config = dict(
    model='spectrogram FSQ autoencoder',
    train_examples=26041,
    hop_length=160,
    input='log_mel',
    downsampling_factor=8,
    encoder_norm='layernorm',
    encoder_norm_position='pre',
    decoder_widths=[64, 64, 128, 256],
    residual_init='zero_last',
    optimizer='adamw',
    ema_decay=0.99,
    max_steps=14600,
    final_lr_fraction=0.05,
    weight_decay=0.1,
)
Rows from block 6 of the encoder of a small spectrogram FSQ autoencoder, named by matrix and row number. Rows with one number belong to one neuron. Each number is 128 + 24 x the weight over its row's rms, rounded and kept within 0 to 255. All counts start at 0. After the name is the row's rms in percent of the matrix's.
After each neuron's rows are labels from the 100 clips, of 14976, where the neuron reaches its highest value: "band" is the frequency band that holds the peak. Only what is clearly more common there than usual is listed. The data: drum patterns on synthesised drum kits. In brackets: how many of the 100.
# fc1: MLP up (encoder.blocks.6.mlp.fc1.weight, 2048x512), inputs 74-147
# fc2: MLP down (encoder.blocks.6.mlp.fc2.weight, 512x2048, transposed), outputs 74-147

fc1.410 107 [150 110 111 147 135 132 142 131 158 167 138 159 145 127 137  99 126 162 159 123 128 151  87 130 140 105 135 126 140 121 124 119 146 133 144  92 133 120 126 107 148 112 134 101  86 105  94 135 135 132 118 108 112 115 126 113 143 116 197 126 148 151 124 127 136 170 142 191 137 114 151 158 142 113]
fc2.410 116 [140 122 157 117 136 105 118 115 128 106 127 136  97 128 139 159 144 117 128 147 133 124 105 137  72  92 112 127 137 161 106 166 135 140 127 140 162 111 141 124 117 114 132 108 134 146 132 143 166  94 111 113 123  84 122 150 139 105 117 130 116 145 150 106 156 127 175  99 124 130 139 110 117 148]
band: 500 to 1000 Hz (65)

fc1.524 112 [164 154 173 133 183 131 155 118 122 138 127 135 156 109 108 166 116 143  80 171 136 144  76  79 125 105 145 161 156 158 111 119 118 141 128 112 133 159 117 167 124 144 104 116 115 115  98 144  82  95 147 120 145 105 146  98 133 161 118 127 118 139 134 143 105 101 109 165 109 117 120 170 102 139]
fc2.524 132 [123 147 117 151 126 183 115 158 132 148 132 122 124 118 106 117 135 121  91 111 136  85 100 131 159  81 159 146 105  71 106 132 133 158 135 102 118 125 140 144  86 115 112  91 118 116 117 106  64 116 154 161 111 147 137 109 137 185 128 129 162 107 142 136 105 124  57 131 160 147 108 143 139 116]
band: 4000 to 8000 Hz (79)

fc1.766 079 [176 145  89  99 137 125 163 108 101 153 110  96 128 162 147 109 107 115 156 157  97 107 158 155 146 104 118 176 161 133  89 166  97 150 161  95 132 111  87 132 156 112 158 158 165 133 107 145  99 123 137  96  92 161  98 128 150 157  97 124 104 100  95 109  98 144 172 147  97 172 127 155 154  97]
fc2.766 020 [122 104 128 107 148 149 122 136  94 151 168 135 120 134 119 113 190 152 121 108 187 156 150 125 108 170 111 107 124 131 139 120 115 100  91 115 125 106 140 121 145 166 138 138 144 157 100 144 133 150 116 109 132 142 147 139 105 103  87 153 133 132  77 126 115 125 136 159  99 150 150  92 112  97]
band: 500 to 1000 Hz (50)

fc1.767 096 [ 98 139 130 150 144 159 139 154 144 132 134 170 134 162  84 132  88 162 147  97 148  94 140 156 136 116 172 166 120 107 131 121 116 165 131 148 101 112 131 137 120 149 127 172  85 134 154 150 124 158 135 147 180 131 125 127 119 160 100  90 158 170 113 123 159 161 139 119 119 126 107 108 180 112]
fc2.767 067 [109 146 144 142  89 184  91 135 126 134 134  90  89  82  74  98 137 158  69 127 171 133 109  91 155 144 146 142 121 117 145 156 104 110 100  97 100 142 155 154 132 163  94 120 103 115 125 100 122 142 111 134 112 116  99 136 145 143 134 186 130 105 125 123  89 108  93 170 142 162 121 149 146  98]
band: 1000 to 2000 Hz (39); 250 to 500 Hz (30)

fc1.472 094 [133 129 106 145 149 125 100 153 105  97  80 114 166 133 121 167 137 158 120 108 115 134 111 101 126 103 138 152 105 116 123 117 151 128 138 135  87 113 136 104 109 120 152 153 111 137 187 146 114 188 108 133 154  96 159 160 113 200 145  90  97 116 137 133 119 119 108 153 159 124 154 152 139 122]
fc2.472 061 [137 146 186 132 178 127 130 149 112 146 141 137 115 121 155 132 125  93 127 156 117 105  94 128 118 121  84 144 138 123 159 160 149 151 151 138 182 133 139  93 124 110  87 120 137 167  73 172 175 141 162 122 151 140 139 165 113  73 128 109 143 147 135 118 137 117 136 143 167 158 117 146  97  79]
band: 250 to 500 Hz (76)

fc1.385 163 [109 182 114 113 145 155 101 170 124 119 164 121 142 116 119  99  92 142 128 144 101 131 147 145 111 132 142 133 149 103 123 116 138 148 123 118 144  98 105  67 109 116 146 123 161 115 129 122 105 139 146 128 174 154 145 132 105 162 103 134 174 158  98 132 139 156 114 113 130 153 104 130 148 110]
fc2.385 309 [118 134 126 113 138 116 113 151 118 120 184 120 127 124 141 108 133 116  97 100 100 127 115 159 124 143 103 121 179 134 128 116 174 125 134 146 118 108 157 107 113 113 155 129 166 106 117 115 129  73 110  92 133 195 114 152 115 121  85 123 157 152 121 128 136 127 142 104 131 123 102 117 130 113]
band: 0 to 250 Hz (61)

fc1.639 079 [121 146 158 107 167 122 108 139 135 136 150 114 145  84 115 130 129 156 114 150 149 105 139  89 125 161 132 104 132 170 112 142 112  93 116 120 126 120  81 130 150 169 101 162  97 145  97 108 105 120 164 175 125 100 110 121 110 117 134 135 179 114  90 159 161 123 172 109 156  95 128 153 129 154]
fc2.639 023 [138 108 153 103 115 107 142 103 131 144 130 133 101 129 118 122 179 140 111 141 171 143 102 128 136 110  99 128 130 144 140 135 116  96 112 123 113 164 190 152 159 155 111 127 124 148 126 116 158 111 110 135 121 101  78 139 145  84 156 139 100 128 126 139 125 128 143 155 114 133 159 146 123 138]
band: 2000 to 4000 Hz (53)

fc1.218 135 [103 120 112 157 134 144 127 145 170 124 131  94 105 118 130 102  98 123 121 100 114 145 146 147 120 161 130 150 157 121 135 125 127 108 119 118 163  94 104 168 130 119  83  90 124 144 174 138 179 161 124 158 129 138 129 134 121 163 154 151 136 147 116 135  75 107 137 130 150 196 144 114 134 114]
fc2.218 137 [171 121 129 114 121  88 144  93 155  91  81 136 130 152 145 166 123  78 126 156 126 127 127 136  98  95 151  97 145 164 124 139 134 119 122 150 116 134 149 126 134 123 147 141  97  99 154 119 147  98 105  88 116 108  95 123 154 159 135 100  94 131 163 120 188 130 155  97 125  78 162 130 114 165]
band: 1000 to 2000 Hz (33)

fc1.736 085 [166 100 165 120 169 159  90 109 148 138 147 162 156 124 120 111 136 122 102 106 103 134  94 124 117 106 150 128 145 111 105 152 167  98 113 108 120 106  65 115 122 105  89 126 161  98 138 179 132 118 147 115 136  94 107 146 158 134  96 157 126  96 110 110 121 131 132 143 178 143 143 135 142 129]
fc2.736 047 [ 99 167 115 132 103 175 126 140 120 162 124 105 138  93  88  92 165 161 106 139 203 112 120 131 162 137 143 149 127  92 141 151 122 121 119  99 120 156 213 125 131 178 101  99 129 141 107 111  91 153 152 153 120 145 122 128 106 133 133 144 136  99 116 121  95 129  97 151 147 156 110 150 146 105]
band: 1000 to 2000 Hz (60); 250 to 500 Hz (40)

fc1.507 079 [175 145 151 173 125 163  90 158 153 139 122 118  84 111 109 109  90 109 179  91 138 137 106 154 128 128 135 126 142  93 101  97 148  88 160 126 144 136 105 148 131  85  94 135 101 117 167 151 143 100 109 150 160 138 150 141 144 134 120  99 103 108 129 128 141 132 165  97 136 114 109 160 144 154]
fc2.507 027 [120 166 108 134  92 124 123 103 109 123 107 137 107 127  93 124 142 129  73 135 156 112 103 122 117 136 160 140 141 115 118 138 121 130 110 106 119 137 184 119 128 157 119 107 105 152 136 106 143  91 110 147 128 110  84 121 148 155 150 150 144 102 150 137 116 144 120 149 123 129 148 167 190 141]
band: 1000 to 2000 Hz (45)

fc1.368 118 [162 139 115  92 159 137 132 115 122 130  95 158 138 167 114 119  65 124 133  98 126 103 115 143 143 121 138 166 116 125 121  88 132  89 157  83  98 134 135 127 122 114 166 160 111 110 137 123 132 132 131 134 165 115 171  89 143 135 170 143 156 164 109 132 143 160 107 124 106 120 115 135 119 144]
fc2.368 148 [124 134 100 110 110 100 102  98 139 133 154 121 173  98 136 129 209 138 134 130 118 155 132 141 110 151 106 152 152 138 133 137 122  99 113 149 145 103 195 119 172 142 154 154 164 155 133 119 135 107 131 127 122 115  95 120 118 107 119 136 123 127 128  99 122 129 150 146 107 105 152 142 119 110]
band: 1000 to 2000 Hz (43)

fc1.430 080 [130 117 117 122 114 105  99 129 126 157  97 103 165 139 115 141 123  94 112 162 144 133 134  89 116 166 142 124 124 117 141 152 158 109 165 145 111  90 118 162 146 155 116 103 101  91 159 117 155 165 105 130 168 138  88  87 123 123  91 121 150 166 127 167 157 178  85 152  90 158 164 160 169 167]
fc2.430 029 [107 142 140 136 128 167 100 136 109 143 135 134  74 125  87 133 143 191 109 125 212 137 125  91 126 156 121 132 135 123 134 151 126 122 104 119 141 126 127 138 143 147  87 125 112 159 112 121 145 129 129 143 138 127 111 147 132 113 126 147 132 116 135 174 109 135 144 171 125 162 129 135 178  64]
band: 1000 to 2000 Hz (32)

fc1.201 140 [142 107 109 112 174 102 157 124 130 144 144 157 170 140 155 154 124 139 143 138 116 160 151 153 124 120 143 125 108 128 135 135 107 168 122 161 194 105 107  96 140 103 143 178 165 124 118 155 109 107 163 152 146 141 175 121 111 131  80 113 168 177  89 161 166 177 152 111 122 123 170 138 134 123]
fc2.201 235 [165  78 102 131 139 122 175 112 139 136 103 194 166 168 151 168 121  94 119 125  97 117 130 146 124 124 118 109 144 126 115  91 133 152 148 128 108 114 134 118 149  87 176 159 115 127 119 136 112 124 117 131 128 147 129 107 138 133 131 101 146 133  97 133 177 130 122 131 103 111 130 112 117 159]
band: 0 to 250 Hz (41)

fc1.166 089 [118 144 172 131 141 200 134 149 154 108 106 146  94 121 113  95 132 181 167 134 125 157 131 118 153 108 143 125 107 149 135 124 151 116 177 142  90 123  81 102 110 134 136  75 139 142 107 147 151 176 122 135 105 159  91  90 159 110 144  90 168 146 110 108 144 111 142 134 114 108 144 149 115  94]
fc2.166 063 [140 133 126 108 140 104 116 131 126  86 132 148  98  94 143 129 150  98  86 127  99 131 125 166  86 107 148 111 139 171  90 149 150 133 127 145 151 115 142 122  96 126 134 132 140 123 177 135 164  85 111 108 127 106 135 163 144 159 112 131 119 143 156  79 172 145 157  89 125 133 118  98 116 152]
band: 250 to 500 Hz (61)

fc1.41 084 [109 169 126 146 135 115 147 124 165 111 148 154 122 159 128 119 114 129 134 114 103 171 134 142 114 167 120 111 114 113 117 154 118 160  83  93  85 104 153 107 119 168 132 146 121 100 168 105 107 178 112 100 145 124 148 135 141 146  88 167  90 100 153  91 136 148 168 138 111 105 139  98 101 116]
fc2.41 038 [104 159 136 130 152 136 119 132 115 129 161 120 144 131 129 127 136 112 104 140  56  97 134 177 114 102 153 149 134  96 104 122 128 159 146 153 145 111 135  75 113  75 138 121 167 143 110 136 111 127 161 120 147 155 170 117 130 135 114 120 141 126 141 136 127 144 101  97 133 131 115 122 116  71]
band: 250 to 500 Hz (81)

fc1.206 082 [105 152 103  98  95 151  97 118 108 107 148 125  99 149 105 126 105 163 162 162  93  88 165 152 134 135  94 166 157 143 139 109 163 143 165  95 122 155 157 111 132 127 165 109 128 119 176 151 112  99 118 125 148 148 162 144 118 124  94 158  94  96 118 143 109 163 155 128 162 127 143 143 149 154]
fc2.206 034 [143 116  97 130 150 136 108 128 114 158 161 170 132 176 126 145 160 152 142 109 156 141 124 127 107 160 104 106 167 119 116 128 143 151 131 128 135  92 115 118 165 134 102 150 130 138 126 117 134 112 123 131 153 134 135 133 122  98 127 114 150 138 131 162 125 156 155 154  89 129 132 116 172  66]
band: 2000 to 4000 Hz (50)

fc1.31 126 [105 177 161 149 127 135  82 154 137 123 122 103 155 119 164 109  95 136  88 116 103 165 144 133 125 150 115 177 138 124 144 124 135 166 157 126 110 136 119 110 157  90 167 121 165 151 145 112 120 150 160 173 103 109 151 117 125 113 109 185 114 105 132 110 107 123 134 144 146 141 139 141 118  91]
fc2.31 161 [154  99 119  95 123 114 136 105 139 125  95 169 126 128 131 134 142 117 133 106 165 159 139 118  89 120 129 126 132 155 120 105 132 117 123 140 138 118 236 148 131 145 138 155 107 143 142 135 157  89  83  95 131  99 126 116 144 118 136 112 118 141 122 120 155 155 160 126  67 101 156 114 136 162]
band: 4000 to 8000 Hz (73)

fc1.443 112 [167 127 136  97 143 111 129 150 129 154 106 150 139  73 155 144 140 114 151 144 138 112 140 122 129  99 148 146 116 154  98 108 151 109 129 126 100 124 129 134 163 156 156 179 133  91 105 132 114 106 143  88 141 102 161  97 125 102 150 155 144 149 173  87 160 104 127 163 135 112 144 114  83 174]
fc2.443 104 [106 143 173 158 172 175 118 165 108 154 140 133 108 158 135 109 142 120 126 129 128 107 105 145 130 134  82 129 138 101 134 166 146 169 145 117 141 137 201 109  97 114  83  96 128 127  79 154 126 153 154 131 147 151 140 154 122  90 120 129 141 130 137 160 119 110 130 139 159 170  99 133 123  97]
band: 1000 to 2000 Hz (63)

fc1.209 130 [111 162 141 118 117 107 144 169 126  94 177 112 141 100 110 106 144 114 110 110  74 159 113 132 162 117  91 152  93 131 116 104 138 108 131 124 149 133  75 141 131 117 164 138 108 148 114 152  92 105 166 138 157 124 139 155 113  89 114 145 130 129 109 123 142  87 123 129 111 141 148 134 104 104]
fc2.209 197 [105 114 149 141 152 147 125 157 150 125 156 122 141 140 123  81 155 112 106 130 106 120 120 157 171 142 102 102 127 120 139 130 144 114 142 146 118 160 183 131 101 120 130 125 161  99 120 125 122 126 150 158 106 168 136 175 128 138 108 139 113 122 113 125 142 103 132 107 152 125 108 116  94  90]
band: 0 to 250 Hz (34)

fc1.636 104 [163 117 115 153 135 135 114 161 154 142  98 146 123 145 127 148 127 151 159 120 110  99 128 111 152 147 113 124  98 143 168 137 127 153 121 155 129 131 106 134 150  85 130 132 108 144 137 121 107 161 128 112 130 144  98 145 143 167 136 118  92 116 196 124  90  82 126 149 117 108 137 148 149 112]
fc2.636 128 [140 105 149 162 125 145 156 119 137 121  89 155 135 164 150  97  87  49 137 158 107 124 108 153 129 117 124  96 123 114 140 123 140 160 170 136 133 157 173 136  97  92 126 117 107 104 117 153 138 153 143 140 119 119  98 140 161 118 143 103 103 115 167 132 145  91 121 115 149 124 104 148  94 163]
band: 0 to 250 Hz (66)

fc1.123 090 [151 156 142 165 134 159 135 148 109 127 120 108 160 157 159 150 121 161 134 100 146 121 127 137  96 160 183 116 115 170 132  96 122 118 141 132 122 152 107 153 150 115  96 175 104 121 128 117 133 158 153 106 109 145 177 121 167 116 151 158 102 160 179 139 104 158 146 123  88 134 102 125 138 121]
fc2.123 075 [125 141 127 119 119 147 137 120 100 172 136 127 122 150 100 139 126 130 104 134 158  97 116 131 147 136 116 143 151 101 134 126 121 131 137 113 108 141 146 124 147 121 115 108 138 151  94 105 119 116 134 144 144 155  98 121 137 119 150 108 141 109 139 183 107 147 103 155 131 152 139 157 164  96]
band: 250 to 500 Hz (100)